Weights of a small image classifier: patch size [2, 2], muon at rate 0.0087.
Rows from block 5 of a small image classifier, named by matrix and row number. Rows with one number belong to one neuron. Each number is 50 + 15 x the weight over its row's rms, rounded and kept within 0 to 99. All counts start at 0.
Before each neuron's rows are labels from the 100 images, of 14848, where the neuron reaches its largest size: "responds to" is what is common among them. Only what is clearly more common there than usual is listed. The data: drawn small creatures on textured ground.
# gate: MLP gate (model.blocks.5.mlp.gate.weight, 256x128), inputs 64-127
# fc1: MLP up (model.blocks.5.mlp.fc1.weight, 256x128), inputs 64-127
# fc2: MLP down (model.blocks.5.mlp.fc2.weight, 128x256, transposed), outputs 64-127

responds to: spider; large; black
gate.124:43 45 29 97 62 65 61 70 52 58 58 31 42 49 61 43 48 57 63 72 46 31 44 46 52 71 51 38 47 65 40 46 79 61 33 56 21 44 28 42 39 56 68 40 54 33 52 44 23 62 62 67 53 72 71 35 45 37 64 64 59 51 49 45
fc1.124:66 52 63 31 47 53 53 69 47 58 61 35 65 53 35 48 54 30 67 34 47 66 40 63 62 44 58 29 34 61 70 47 71 72 69 53 84 50 36 11 50 44 65 49 37 78 38 55 58 55 87 27 58 54 55 51 44 61 41 62 66 44 55 44
fc2.124:41 53 70 30 35 40 44 46 46 44 33 59 28 65 21 37 27 33 29 46 62 75 61 47 52 48 53 15 67 44 49 63 59 49 53 37 38 64 43 47 48 51 34 41 41 60 44 59 61 54 53 33 35 53 53 60 40 49 50 92 55 59 68 49

responds to: white
gate.32:29 43 50 43 66 26 29 51 18 64 82 27 39 33 59 47 55 64 49 71 27 43 07 51 38 39 60 52 62 69 66 46 79 33 78 59 50 26 60 54 51 55 35 35 64 26 55 51 35 37 43 53 47 66 69 66 51 43 36 48 63 70 43 47
fc1.32:50 62 54 41 55 54 60 42 52 48 26 76 54 37 42 43 47 27 71 38 34 37 49 28 40 60 49 50 60 56 57 45 46 58 24 49 54 54 75 55 59 32 53 35 27 66 20 28 21 43 25 56 50 30 56 58 52 55 45 56 50 47 68 39
fc2.32:29 28 37 28 62 43 26 73 42 72 54 25 74 71 54 42 67 61 58 56 32 46 30 68 40 32 61 73 69 62 83 49 45 43 48 21 77 42 29 41 48 25 47 82 59 45 60 32 20 50 51 61 35 47 65 63 60 60 50 47 50 47 46 47

responds to: spider
gate.176:73 24 54 49 49 60 56 42 53 29 59 78 66 49 67 29 62 83 42 33 52 53 50 64 57 25 41 36 41 53 45 04 16 64 38 51 35 66 70 54 52 60 30 46 71 37 62 43 41 53 58 62 83 66 48 40 43 43 43 49 65 32 38 64
fc1.176:49 46 56 70 37 61 59 42 36 49 58 30 66 86 43 39 43 39 78 65 62 74 28 26 62 27 80 68 51 45 39 68 57 43 73 60 42 58 34 37 50 33 40 28 13 60 53 49 72 47 36 69 20 40 47 62 37 45 62 54 66 82 62 33
fc2.176:51 55 50 63 42 26 37 40 31 57 53 27 47 77 43 47 16 34 48 85 39 54 60 58 53 56 60 36 44 44 86 70 45 58 40 34 52 40 47 42 67 28 35 32 62 87 90 55 31 59 28 44 79 54 64 80 46 34 65 34 46 65 74 62

responds to: white; snake
gate.48:52 63 41 41 59 49 52 46 40 45 81 50 68 34 66 70 37 35 66 32 53 38 50 40 44 46 46 63 66 33 10 41 53 62 08 27 35 59 59 31 45 61 35 84 59 81 45 32 47 77 45 50 30 51 44 56 39 35 31 60 46 58 20 31
fc1.48:33 46 74 56 52 33 49 52 38 38 35 62 39 77 56 47 61 49 40 51 57 18 58 19 40 60 61 55 41 72 45 33 75 52 46 28 33 48 44 84 41 53 46 66 61 39 69 45 67 71 71 54 62 54 45 51 49 26 22 41 18 72 42 48
fc2.48:33 53 35 40 53 46 46 42 67 47 53 33 17 59 68 33 63 25 08 67 28 31 56 48 44 53 70 37 41 58 65 40 65 50 42 34 41 60 59 51 66 28 21 47 29 61 60 47 58 40 41 44 39 64 42 42 71 62 46 44 55 41 47 49

responds to: spider; jellyfish
gate.254:42 33 51 64 39 49 26 70 48 42 56 31 44 47 57 29 58 66 57 63 46 38 76 63 61 42 48 66 84 37 33 61 52 51 57 56 13 52 39 66 39 35 37 77 50 63 44 37 83 48 55 49 45 37 57 55 49 18 41 42 99 84 45 60
fc1.254:53 59 63 48 23 42 15 48 75 54 31 55 35 81 73 58 46 55 27 54 47 22 60 37 51 66 21 63 58 69 64 55 51 47 57 55 49 46 83 58 58 51 43 44 56 35 75 57 67 58 51 59 43 74 31 59 40 64 37 52 42 50 52 42
fc2.254:33 46 45 66 70 25 43 56 76 39 37 35 44 48 58 37 80 58 38 25 27 42 50 45 58 73 70 64 44 26 49 20 46 49 60 44 31 54 35 49 63 69 38 90 44 69 53 66 47 76 50 43 55 54 44 40 53 61 54 70 63 65 62 34

responds to: white; large; coat: plain; spider
gate.232:55 65 59 56 44 29 36 49 19 46 46 39 55 14 31 57 49 29 59 47 57 46 73 55 14 58 57 67 45 19 59 48 53 54 52 71 45 46 31 52 52 32 52 40 79 38 32 27 68 58 27 60 57 73 41 71 47 64 56 37 24 61 27 69
fc1.232:64 44 24 58 54 50 43 59 62 51 59 70 41 54 59 45 65 79 46 93 46 51 38 41 69 22 66 31 27 43 66 54 85 50 38 71 36 75 70 39 61 65 55 78 57 49 80 85 70 46 62 54 50 60 77 38 37 34 23 37 39 39 72 39
fc2.232:48 53 58 46 27 77 35 54 23 47 51 51 80 25 59 68 74 50 62 59 47 45 79 76 39 57 39 79 43 27 34 53 67 55 57 80 66 76 54 31 29 69 68 48 56 85 47 27 48 49 55 45 41 65 33 36 45 66 53 35 48 34 25 35

responds to: spider; white; pink
gate.174:32 88 63 77 37 49 35 35 43 53 47 42 34 40 18 34 45 48 53 37 46 39 42 56 32 25 39 73 51 60 85 39 50 48 26 45 50 62 60 66 12 35 45 41 48 36 51 49 47 82 46 71 30 35 27 76 38 46 61 60 61 44 43 44
fc1.174:55 18 39 32 57 51 74 48 65 40 53 51 67 44 64 84 58 31 55 52 49 73 43 63 55 54 47 57 45 27 34 81 59 53 60 68 44 48 49 28 73 52 28 51 46 63 45 55 53 26 42 46 57 46 54 46 85 65 37 46 57 95 49 38
fc2.174:68 50 74 55 57 65 31 19 61 42 57 45 57 71 31 56 68 60 44 33 66 32 56 49 38 33 62 54 31 65 89 36 62 43 40 37 39 28 49 47 31 30 39 52 26 62 27 49 47 58 57 85 75 33 43 34 40 31 58 16 65 56 78 48